From a checkpoint of a small image classifier: 5.23M parameters.
Rows from block 8 of a small image classifier, named by matrix and row number. Rows with one number belong to one neuron. Each number is 500 + 25 x the weight over its row's rms, rounded and kept within 0 to 999. All counts start at 0. Numbers have three digits each.
After each neuron's rows are labels from the 100 images, of 14976, where the neuron reaches its highest value: "top examples" is what is common among them; "colour at peak" is the nearest of a few named colours to the mean colour under the peak. Only what is clearly more common there than usual is listed. The data: procedural textures in two colours, tilted and lit.
# fc1: MLP up (model.blocks.8.mlp.fc1.weight, 576x192), inputs 96-191
# fc2: MLP down (model.blocks.8.mlp.fc2.weight, 192x576, transposed), outputs 96-191

fc1.100:494544511534484525504477496467462495511497553468496515517500521455527519502509494450497510475471475511493532481503501477497489512512481500464536480472523505481524487498516496495443518484479569511466473521522545481495515516532523504529526529489460474484509454493494561496477471505521525497
fc2.100:468502481475497453492504500473549506475514484491474531507548518483491508484489485532473504490494513478503479494510521487531493453518481480508485498504519509526505483526453499504517499499556440509535500491461469467508481495464477512471487486539545529516490532492483508513485524503466524442
top examples: purple; grey; ground colour: grey; pattern colour: purple
colour at peak: grey; purple

fc1.59:473478510549504500508488499542478519454460482537489521477482526485454504513472488535520427491507498467467523512499496545532474465500487527509483556505486481464520506546504462511473500464490473474524512517479458477497530468519563486499538464476488524536491485487538522538504507517497488470
fc2.59:530521513505507493461500532504517506506493495543514479539553434481531474475497491452551460502499489468509518498482540493471519472501523508505524496459500497513513555494522550478499503513506547510534494505502542490488504474487514502488447519496511474509482478501508497499483503499503456518
top examples: white; black; ground colour: white; pattern colour: white
colour at peak: pink

fc1.261:496583468450522483489485487516503479479501512496503477479502505516532505538514500487454489469489549496523514499498527468482542527491517522511478452451514492534558527512485504469507482506440555522475527522516478532498501488490462540500459513513535477487511516509503507509499505476499448492
fc2.261:506504464497493502515539518490493477511503516525473462490522559531500515518476496510478563505460504492515521480442497488519497477509478502510488492530533518510531501524496515460448522474467520480493511529492500491460521510523473491489483544486488538544519506528483495520502497555540477513
top examples: black; pattern colour: black; ground colour: black
colour at peak: brown

fc1.255:505483532461471481532536473435492445492477530498465515517485513504518500487468469478489493446516472495494545523484505529479496510472529524491481498495511483490527500492480498478508488517490506497492504538503511503539510515533524476514535505552508509438461477510494468525481485492421434479
fc2.255:529489484497506549520493439487516474497506504521465493475484483505470525581505543492503478476518535524491489490490522518508464483554486488513482477539490532497574507483503529508455516526503530458541494441497512516475494511527458512514511508494495495461509494493540507511491459482501481450
top examples: grey; pattern colour: grey; purple; ground colour: purple
colour at peak: purple

fc1.450:465472439511477516530526494511473482504533485504530527499537498521498483503537533453470426510500472475530485500525475515506490563536491488435552495515451530510516544496494463444502504484470505484484491507489479498512515506535527500513520529482470526477492443496495493525487465537516511503
fc2.450:504480449482517539490506509513474479475500512511526507451560472531499469506500518489486451474497481474543477472536473549509472546517538505453522496561491517551493542489489495459544489485465507514497524488492496456478510497510521517520461510449487498496493493467481505474504479486502525502
top examples: teal; ground colour: teal; pattern colour: teal
colour at peak: green

fc1.264:480551531516457451526523462506493517500452505485485486476496504499511460528505491517481522501461477482493498488519495503516451534506469515491463470473508507454482491486512510516520476509465508424509507452504508494513472503502506461476468510500490481466523502562513508548553499541477474492
fc2.264:478488527553503457545526442498512488506478526539477480495533527527492496532501449496494512506491493479485534508502491526491499532519471489483475485477515480502464519501504540542481516494499489515557483468474508466530471471557504498483468537525511489509548524536510512504503493537489489525
top examples: yellow; pattern colour: yellow; ground colour: yellow; purple
colour at peak: grey

fc1.279:518539518469537480531544496485469526514508524468500485545487476526505473548461489496515491483454518551474501503544490529482515519504499472535527536573499522483501505493509463501497526515482549522500505475460528472536514529544507527470526521502466512529485485517531517476531500537482496530
fc2.279:493511509493473474496549446506535530513473488493470475499514509468565516530493500503496457479523516496502521489507465511469533524471506515543463550482514511476467520495464465497527521513452472477519527498501523456481504492511533486479482534489457494502503462553543507544514509559482492488
top examples: purple; ground colour: purple; brown; pattern colour: brown
colour at peak: brown

fc1.287:462526484479503528466488504532507499554476531515495491502512515479498450538503469518501465506457519488487508487517451491512475483504515504497477429488550468491472513514482535453491482537484492500546484463504467498482504518525490552490482490478493498556525516553499520546503495510455499515
fc2.287:522474511521475491527511425498562490485485510519461482506496503586498522555498495511510490508480556446512474485499520504486514507487465523531524495514474481528515526476517509495497524514498538504528498473550502457506532488496501538475495494489486502492489499458463503474570530485456482479
top examples: black; ground colour: black; pattern colour: teal; ground colour: red
colour at peak: green; red

fc1.478:487498489510493561500557506471502471480520498508485493493456463530494487482431522517469516483465479481531517493493495501481510476490517513497479477490451520500509528503515487536518503531462511496501476497527543521491511513507496467531518446503512542497472444489499483492508499488526488469
fc2.478:476470462478499524517510459498489533510484511538502478482494484575473498530504527511490532522498455512561572485467466518517526494487493479510468502458518489501499510516497521487495467533466512479515501485504484489487502539559472536484507480509481508478499469510498502492459508519492480474
top examples: blue; ground colour: blue; grey; pattern colour: grey
colour at peak: blue

fc1.302:548486469489519515518502458502501490511531492512483488494520479451434478451544508500511515485510480542532484541479530512505485520489485526504550496538522513503498495499490510505531513468475506505510455517490495552517474491466490527460540487520493515505530477516522540503504458473477493475
fc2.302:520547513473514501463476508513506506495462502472485503492506482532528474508500552504534476517504516560495506497531492518478477527488477508487509508501524510510491506490460452469460517520506507505518552487514475462503498529493514480500521524475485531501504535479463496479477509543481495510
top examples: pink; ground colour: pink; green; pattern colour: green
colour at peak: grey

fc1.561:471509536461491529516545480462482498509507535481446522495516504542471478479457502491438472424476469472497473527518497488524467496458521499517513479495486491484515519507506476474525475509489467516511469487482505507506497502539526475521526499509526509472506498516514544477514511510434457524
fc2.561:517487550498514504522481481490458486539489505458460488493513518550461490512502563493477519480513499450539506478505488482508497466526541464527464441475507524500507487499531503499480506533508504467517509493485535489516490536534506531505532485505472515472506498530536511497518507533494508472
top examples: purple; ground colour: purple; grey; pattern colour: grey
colour at peak: purple

fc1.280:448457537485498470478484543500480520504500509543492488521477460499494494488489494541465503492484489484526462508510475526510511499528502463543505460485522507516502528510508518487506500503538537473537535524526475450485518482459463500574505560542447472456479494539470492490430474526493521520
fc2.280:495493558471505509489492571499534491508526518519476483476484457481442530463496520514490531482502498481512482491526472513531544504529471485524492453514505514534476499518534552478454501520491508452471521522480488500485489488441469533509479501527449519500498481529501488511458490504539498530
top examples: blue; ground colour: blue; pattern colour: blue
colour at peak: blue

fc1.170:518463464493484515506570500508514523510485516509520504516499467520530484518504565498497524493475496459469518468490513539516495495500490471447537487489525491496521519481472502505513490518494521524535485556476479478422519502501457539501495507487521515507516491494501493498505529498481495484
fc2.170:515477551518498546475482520507464504455514490462513497485516462559490506495500498504529502482522517489520479540506492501478502496518504485522468512516474532550487525491526489485568474490495482450459508484514479509519492533470539471542491460466492463518494516472476507519515474490476481469
top examples: yellow; brown; pattern colour: yellow; ground colour: brown
colour at peak: orange

fc1.3:467469463470466510486472498468502514518523517533451488473450459505495484501507452521473451498505529461536500453488537499499500500531521517462496506561475494549510502461526505464511515548471514518493520535504494516452497506535495494501503502475509504497531500498493533514497537498491534470
fc2.3:506497539495495464455539505504472492535492507511501482511569518535482530502505460492488495518503504481497523531481483510508523509475539504509540460467542492475450459531464486474558483484475516417510491510503522485490494485459478483477472491520505518501459482527499500486515481522526465449
top examples: green; pattern colour: green; brown; ground colour: green
colour at peak: brown

fc1.573:488491511558510487489459517467527487526422497517502496526473524480488526511516484508538510520505537510435534478468487487490515467531482490490469505479513486490471451525461513534458497517551492516528483519530517501482528462489494536493462510520490486512499526492511502484498519482498547531
fc2.573:532478471480506528446483505503449501521548503448506490502523510494479500435498479512490532483503458475537433487514542521511484517475540498482560507475494541478487521483528508474542510526488516530464538484473496470509508527495501493531518506484451518502495527517514511538483500521484485498
top examples: purple; grey; pattern colour: purple; teal
colour at peak: blue

fc1.327:530461517516485529489520505481474497505512488530484518530472480514470532531457507515515523482469489505492499464484476503477520505508491499515503456455466538476510513482488494500530502496474516521512510511531520511508510560532515505531525524536520472468493468508493495513493483470517440456
fc2.327:527471482478495538527510447499510520499481532543502470484505506588481513559506503498511485481489491480515497478482470495506519529510446481502477438511517542505504512493491492482506494507469501490526489515475491483493498537541473477492492478516481484464507468485515523478511492512490447480
top examples: blue; ground colour: blue; teal; pattern colour: teal
colour at peak: blue

fc1.317:493492523511490487535481514502492513515563490539523495511513507472493484472490502515506492504493565522551546481501502498466494517485488531497492491533479473503502502486505456447418529507496496505506521542489510479479515452498506463492510504531501487489570497470498477494507497454497528450
fc2.317:508527478515516533470541512493498491460452511492494502491470477490516504541501485513498531501499429468483467509484528497513494469507493485531513521476505543477489489485505529558560478496539500493528470477523498541475502537496501502523519489503509552488505490554503490498498530518482459556
top examples: blue; green; ground colour: blue; pattern colour: blue
colour at peak: blue

fc1.460:503461495509516496479520468470498518474491475494479501501522469506474484472461505488484541493497521521517470490480514526488502518493498545526470505510487539497521504515491491517522442484513535486514507471534510499485487534461505520517549499479526507416513506481497531493494513486533473524
fc2.460:496499534498497512514488453509459513476501480508507484496509498544501494548502481480490502459509470494500510473504505508486506489487485482501509479486447513474515507462518463490515469507552477475537503475531451512469475510520496557490494498548423516495551481483497514516529526507490484496
top examples: white; pattern colour: white; purple; ground colour: purple
colour at peak: pink

fc1.542:492539460512487495516531509456445523466521525467501494534518529507494518527458494471509507507489496528503535477522500509495461521485504497464490537516461509468514542508482465504450489504536519525507491507464468506480540504522463489529495479532508487514502491482483491474503439465520481511
fc2.542:467513527484514483517487490495535499473524500494510532505503531545516525482527506507540517537491521467529518499469535544503521467514497475554486515493503550566509538509459527527528492471538435478516500466473524439538494510529517469468493494498525508493504467476475485482513526511485528517
top examples: yellow; ground colour: yellow; red; pattern colour: red
colour at peak: orange

fc1.400:467536515460537521457482511486521473493522441498486478558494518523501453473500453465500493483497489481474504506474517498487529473529531495481468476476524519499532493476507507499481474543462501490488476495486481526484489538504503510479502529486457522478533519478527481482493496503515493519
fc2.400:508458478497462492512506517502451515540489533511502479454509510539530497505494468531458488456518494522486463501464481504518463518479483475502523469536518460505454487507525465489479496522491507490520502502486494480481552470489549463529489476467464476498474506483489512524487516498532484462
top examples: green; pattern colour: green
colour at peak: green

fc1.330:507517500500496517517454492472524505494498516469494476522477510449523457490530515464493539492474499498529517508514519484533499490534522503541477530483512552558513471499462487519502499496544496566475534507513512490520473517482492511494493468502530505499506524456528510512502504480447511491
fc2.330:508502496501528505477491498508509488483521518445476540503493454452540471485500531489493509461516505470482489494524524503508487491448504502496519488487530506477445509473492505534492514493526487577471540480516488422517547513532527523502500489528509517469549527499479495509475498537503484522
top examples: black; teal; pattern colour: black; ground colour: teal
colour at peak: green

fc1.176:549491537490563559468537520486529490506476449500415469495512493469534500448494513521520509509461520463505453510501495532554481466499468504490485525478486486516458555496490484496516513489486478514521486524491559507477506487523533500499498504523516521523495480495487491502509501487477498526
fc2.176:495512518499512507507463533490540490539462446518500496523521487499467490510498494480512472496526533532530475465484517486460490489482456517504485443509522564525481536495447469456500514492528499542499486492524498476497496505483513518477522495545480484498471495525464523510528506504476533483
top examples: blue; purple; ground colour: blue; pattern colour: purple
colour at peak: purple; blue

fc1.464:532499482502530487493482530493516493467507471516498485534460536474495537450514498516537492484498503506512515522501497467545531470517471483518479455503504525487547493573468490521478493465518506518526455497510459539466526491466434527497484508490490462527550481531468500517503472497500456512
fc2.464:462486467502477486512482522492492520491508496482506474476559469515489483491504520544447549476491505500492494494513504535517507513538530500459464537508491503501523516498505525485495476488495453493469530515478516487532472544533496497517522534517531499491480488481519499427504513491482534479
top examples: teal; green; ground colour: teal; pattern colour: green
colour at peak: green

fc1.163:471479479493510503512459493496513500523532476486500496489528504514520519469484531483487527477513456520451479477486472476531500519523517528511489466527516487460496443538508488529533501483514436522542490509471505520530491479490512538515500486479504481465499492529514509540479507486538524520
fc2.163:512529525495443497489492514507510508482478490468467495496476510415486531496503543519469557512527490475511520539487472503472507478486482488497495469492520465480493533495481527534448515510469490459480505458505532469503503548483523530484540542461452546483505528523517502499486513515485521518
top examples: black; pattern colour: black; ground colour: pink
colour at peak: brown

fc1.523:549522505489484511476501510490498473470542475504522505517516523530473525524528530483445516516501521501461470503514488524484505543442498490537516521495518527506503539509531542501510485525478553499511508461520484480486525528455506489512516529546498496492465498514520493481503489439530523508
fc2.523:536528513509487508510512537494465492476550473539490488537521520513466506466500524471487492519486519492470496486495478486497493504426514499548528554532529481500505520522482539489483510515506571484481525489491493515449521512491472487499500522549489483493472464523498487452500520458524514485
top examples: green; black; pattern colour: green; ground colour: black
colour at peak: green

fc1.454:521483520534484528498473494500495495469542473532526498521472487557498519467507516472501529498496458507477489551488469417500528447484474529564516498521469549493510466500506517488518478497521505506516491529496530505495490487542491495480513488470547463531509535496475477479464528429477553474
fc2.454:520486515474481458493493483490558488478502508498507483506486527545512506499501496513528493521500451524530497519529494505507498539465471510493499463523451534502517475475466469495487517505479527524472495518576502465477508480491509496514532482569474498534544475471516499519544518425515517478
top examples: red; purple; pattern colour: red; ground colour: purple
colour at peak: purple; red

fc1.5:486521488517521441495536535489493517533468515466503485516509546466477466502508509498499513532502487498511502473553517470499481570478509469439462449540519503510474529475486478518471501485527466499485527521510499536444512505482508496476482506472508529493489495514520510559511447562466482501
fc2.5:545484499488490483477493482494503509503498553510492487509483530504529516493504439506502504464480504542531495567513506505501484550531467514549504448511466483498548507505459492480478510495487506489490464472534481488514496521492510488467513476511460465527551499471530490505554514468506478505
top examples: red; pattern colour: red; pink; purple
colour at peak: red; purple

fc1.265:525486544512499476493506481505493523499497506511498518536478518497506532494489495514482516508525468508493467488526532532480510459483507510491511530468503503452498503502494479549525476478482485550478513534444459549472472456491490484521544499565460490528512513481491507489522499514491487479
fc2.265:468494483532498470545535482505538512564523513533467509453458533515515506524507501484514500543481512487471524522475524501524529491531479480490504450508528504452514510515476495510453505510474464459521466464479472459454516518524486509449493529453501541504523506520481501527478488506472484464
top examples: yellow; ground colour: yellow
colour at peak: yellow

fc1.283:507490495521556524502461512494529518513523551481531501491490510496513491506523509498480467513498483465476497524517521477487498540525513481535488480459513469514474418479445476517528481493519500512497526513497532514512480484504488483511494451518473505496480552522546536534506490520484522447
fc2.283:496526436486501466481497519501484512521535505515496508487503512502496487523501500491488464489501519499483497467527520481478495514517556518510501476493567476484484480469495481508467508515567521472527535501504488474507492490469554514497479475490449520511528522531532505507527472496494558486
top examples: green; white; pattern colour: green; ground colour: white
colour at peak: grey

fc1.68:480478487486489501498520480499516505516528481532502488524496479533475478452490498506517499504491524493489470464536482441468501484534512520529508511512505476515501519503396503492474494480517490503481524539508472496508506456468502501501534508531459495476472477448470526491474552491480483519
fc2.68:499512494506488486541486483512505450475471463446535510474493491505473525487503486465512516473519505481511449564510467492478465485489543506463477486519483562496517487524501485493525456470529492493494504463506462496538511531519497509544510552465497522487517481486489518474512500496478483535
top examples: grey; red; pattern colour: grey; ground colour: red
colour at peak: brown

fc1.142:485522496505490466525532516492508511500547483489494490478509483466474489494493472501468521530473469481522495485508498467502504499504482523492531595490479489517505487502488464509501526500530496521487536502546472487501496448458490494499538469540478519572479493523537472507509497503520527498
fc2.142:529484502469488507539506488487522515528500462493508523487549482518441492483495498503459545534474499469545521493533501493503523472515516493492530521481474497547506480487474475502542491494548466503510495505532482528524425456492514529484486488493488477494474515529511494466530505475485471493
top examples: brown; pattern colour: brown; purple; ground colour: purple
colour at peak: purple

fc1.12:508517488493501521513520463525482500501478502531511520491523523482465495544533490518501511454486496484541476521531519515470514476500494501490533485536538503497467496494475522506526495513503475523514511485511461543519477456470492477501478523496504500533489474559492516534489486503434510495
fc2.12:483509473514512521456471490512509440471493549470511496507492492550572521542493493475507471515493492507491519509501463517490488518512512506462455482511484543538492522466474476513489509492467550511487496451517496483517517511518439493489520494486482492515539530446491503470475466477474473489
top examples: grey; pattern colour: grey; brown; ground colour: brown
colour at peak: brown

fc1.153:483496468482484472536509438491478502535449513551508487489469495500522460509497523496442516520469509529557514500501506459466466511519459499517458460509479493517529492520480452485470462506513430490483442513489508496517505452497501464487525511466462508529527530482477495518507527520461496510
fc2.153:526466510494479490567504523530499524466488495533517502549487481507491509524501513493469504498509486503464528510514546523500505451493525512546454478509501508510452506510451499495489530498518512488471519500492539473464554473497524505480500520524495515508472493472504499487548479510490519472
top examples: white; red; pattern colour: white; ground colour: red
colour at peak: pink

fc1.539:468495487490536460496511474507512476496500518531488485484467501538522554490518484539519428499527473483446502506512505516517455478477551471522490500504479444530491440487523482499499529520496497498502521501505481516486493470509512476509485537466481472515519490522508482479502493471498453506
fc2.539:496533534494460507533521495499501514462490448481499508480527519477520484465496478522523534478515508530530469534492460523478478481455450500491494495520525548479476553456468485547511479511537492511476507520538504490510495480500480499496504507525550526521476486498495494531507491473492535475
top examples: purple; ground colour: purple; ground colour: brown; pattern colour: white
colour at peak: pink

fc1.132:541443505460480513520524435509454495493478502481505533521472495493486510526510500512487458506518512490514517510513504533537495533477508461493511472468500461464500517489525521523501527532472461475549485501470504490518516511524466495500503472533480506489533501524526532515519454507484417510
fc2.132:487478502528465487505492522503511497508494506501518475505549490545476494536496486475476521499484474506521506520519496523477499499542497496485414519428491525490489478558526488530481537524475476410489466513530485473492511523458509479496512520515475505522562530441486493488496545513516533529
top examples: grey; ground colour: grey; blue; pattern colour: blue
colour at peak: grey

fc1.405:496468496521495499495487509479430480482500510488502504525495505489531515528499518459480507488516508492502498540497490567507530523460464486482464469448507483453489490478499500520499486510538566477524480521515504476451484507500479480501491510486500532509545484522491499516491481497486484478
fc2.405:471524483535521534509538479489513464479404501462508502433524491613480480497496519513484485468484490516532493509507510479504459520485520485498480475491507564501507470545512531558503511479468474496495465505505476487531520512496503485502537514509505554516470487507504519501512495498503524490
top examples: grey; pattern colour: grey; red; ground colour: red
colour at peak: pink; red

fc1.139:485501502487511510504544446488517511486515514503495517512538441510525440442486481511524501477502491469520476478528460492524494541565503507525516477500458515500487526488528461502507493511477528453492544505500491494498534496494533525459536474464464517486513449527491525499501508457527486494
fc2.139:485484520507479490468499473500474471499487515522480486490521502523437509528494491491479479523478483536547515434492498497502512501508491499505517513458493508504515567472525497468500510487582508533485457479568494499525481500523470535520511510515491455499480529446502503536492500477505529449
top examples: blue; purple; pattern colour: purple; ground colour: blue
colour at peak: blue; purple

fc1.326:498509516520528518513462512479481496437498468503477511505506515487508515488518489512449482488496518520455510469519544509466461493509476495494527522482479542510484497483529464505463540484504474523494521477486519493510507529484535504470495487534505490484453474510517499543467550514519495504
fc2.326:510494529495502540490469508491500486481511493507476518473490494497510518484511453533470513475489489502488449485542513510519512438525499483490531493494494497518486477446479488481507452528521526506445518467470511511490512462541487499532518468478463460502451494491501506469533531517534546495
top examples: yellow; black; ground colour: yellow; pattern colour: black
colour at peak: brown

fc1.51:490479507470438471510506462503479479478511505481470497478482499508528513512500493492505522496502454495495492478462464498507474503479527528511491504466514466499549527495490499470503449530483487495436531532470445452519527501464494456496478524453469472460472477510521496496499495506460485504
fc2.51:494492465521538502512529511498514526500488505532494552505470511499504502515502493506496502499473497488473450513422491529509516505550517495496485494508488473475515493509496432500485515513486488520531510495478521533543505506485465487523529524490474507463517463526500504522504451476460528453
top examples: grey; pattern colour: grey; red; ground colour: red
colour at peak: red

fc1.266:498517516507539534455448480457505518508493463490512499526544510454497452472476551451530532499486521503517507510527510475508478514567479537525486473462505546481500522515523497515505467461489503471488488499482478511464514493467455485493467495503513543495476486457486479545514494546541531466
fc2.266:499523533463522512534511474506522447487514468498553480461546478486504496503495469501487524455506460479488505550476500544486518477521463500514459505496502542470490494490500519514503492466518502522485505548536449530483497474467500479480477535481496503519541462498524498537502501488476542477
top examples: purple; ground colour: purple; teal; pattern colour: teal
colour at peak: purple

fc1.239:516512499488547482451501483479534459507497478476484490541529525494474457481492497472505485484497508534531485457550492485496516481494501539506553478510516477474539529491497551495454539501490469561522458501497479522521530504488489482540489496553462507481539516497473479485482472537522512550
fc2.239:498491522496489543532505506494482499524522524500514481468478486480497513467498476523496512526503503475515509541460516521504490482493522495526487512512504512569471472493477451469562486472503518478460527519502511514428472504496457515486506446478527507497465494504561499524517541453493504428
top examples: green; teal; white; pattern colour: green
colour at peak: green

fc1.250:494481492483509464470479420556520495506474523476488463479462511530451490471471504513513453511451469517487493496478507545528490551476507476509456492531527558508466461501454516519474524506512528523503533481517487508476511538540493449521535516471469500526525538508538512535530525493529509517
fc2.250:499502527479522458489511446524524484483455500495479532528492522477465499504510471502489503501524511558471519530510493513507477531456503488488464509487487588515447500479510518513543542480514495471483508478500483502472507489536498488520511474506490483502501513499511510504496503476529518479
top examples: yellow; pattern colour: yellow; brown; black
colour at peak: brown

fc1.562:502526529488479492523530481542490507538470548482497510508471482507508489527539508503450473511541502510518514470496526535469476580479496512459499501489534534506477532475487539509506511515544516479495511509524494467511497507522509485495506530518492504428483473494488528508508495502495491510
fc2.562:499470491508463486499520480489523520511480521479495471490542496546487517563493493488495542473494515494504494523481535517493492506522483476506523478502467526537563508505484511466512484488506496481503495468490479535505500561494485502497502514492540508488484472459550503497470491519497494553
top examples: green; ground colour: green; teal; pattern colour: teal
colour at peak: green

fc1.189:502501493529497549485523532527538484542454497507494511531468497481469527500479491479492474492498512481497473426473514528517524500526481528442534533529485469474541515477519484505468510516480504482535510484512514523449504486503508512520497515443506496499486511458471522481488526496478516499
fc2.189:469520495527534478519485461502480494511481478519498496509480522486477467485498461509532494487495533557490507506483509469521501442523494500474504474511536532531513512467521549449494529512502487495508485498516485482559515480472504463496499505491480506526450484497497488510531543483448533504
top examples: grey; pattern colour: grey; teal; ground colour: teal
colour at peak: grey

fc1.17:508488495510481463505489491516526549490522526477500519567480487510535534541510506493497484502495447473486492537464486527505521484507457496468491513477451493437485556525506474465482462504451466503501488491505512485556483501527505475483482507493491511511501513505481482547505513493483473516
fc2.17:515504499478485486510478509506529521512528500469513492548483490483524492512501518511499524512493474488514503526481478561490487499558453488478509477435444484441511547513489480473501504491463479521473482536485486488540494497545471501469507490496520489525482474517501496521512503491497446532
top examples: brown; teal; pattern colour: brown; ground colour: teal
colour at peak: green

fc1.421:520493513511493515509532495486516509494509489502518509486500563512528520496451505486503534505519512502520511471494527476509501535508511498522499492532519538526492508484475481481469500521527483463519476463487526543466509486537474465529516477497493450523553405496495499501431496515506523476
fc2.421:536539505516548548509488468487534487497488501448517508511495480494497480479487481503509482513503531465492476499481539530527437469512507483499491504510512479514499491488475483530536492508515485507473477527518507493510517479463537522510475524536516491475473522490520490469569506512461551475
top examples: orange; pattern colour: orange; green; ground colour: green
colour at peak: orange

fc1.284:481520467545528542473507494520463471483469469544493526450543481502521499508490525487488506495500503520510546488540489455509513486508516499529519522532509496536469484495517481517508501512543478528522490496488497508470513517491514475472474521519506540488497494491484532500538462511491549446
fc2.284:506507514492479524518490493512516533486477481481470496520504459537564458471500473507519506496489482500513531491516473469474543482534461509532487465507451479496523531501478494474546497466466462507461486540521528478485466481524452482511503489477511478537534440524486503506532502497533510466
top examples: pink; red; pattern colour: pink; ground colour: red
colour at peak: red

fc1.235:514510501497519498500484437503522460468558501489533524524511517530515481519496529502499524472541464514461465532513497486488485536474479495506551488517510468477452494517467521538472502503499482542504504526582508489535486509500486493494526471543510498516477494516507487508502499511533517469
fc2.235:504516521492476540483474500507499466495506481499514511538519509561523519485498498453489494516506471447474482551494529505487493476434446510529519473562490513501467534531532503506539511470485526512464520470527528485508485527488491507449509512527543472507454481494471499486505470452494491463
top examples: green; brown; black; ground colour: green
colour at peak: green

fc1.494:516532471527532524489471516511516473477475519507552496513480535520484543498501497487460475520473473532539492468489488513498441527485479496514483522526505496497496489514521493492542465515474447482502506496501410469475456548497515529527506507493499505502528504487513519456524500473459563535
fc2.494:541490485503524543509520492486521498521463486516480526501457477565497506498501519502521501485496513493533511495553485485503524533569514496509495483492472511508534517503478479505459511493530505487550499478525538497538465538508512466506498502528517510455471521522500507489503521463471456465
top examples: black; ground colour: black; brown; pattern colour: brown
colour at peak: brown; black

fc1.377:476468497485513448489486486450498495488519463457500481472452526470488475522481509505459484491506486460509454472516513464468525538506462530506468507500540481533484478507507524518518494513508526485542523457535535547504464481492478512506495511530545483494459499510462503462551525499509505458
fc2.377:487519484547505546498536467510501518499497545557488534506546501500518524494500497482540539493491501508483567498488478528467489470526553462507566484534469509474468549503509449475496535483451445499451523514477508480496532510475466497493500520464468511524544527522514490479498495460478503528
top examples: red; ground colour: red; pattern colour: grey; ground colour: black
colour at peak: brown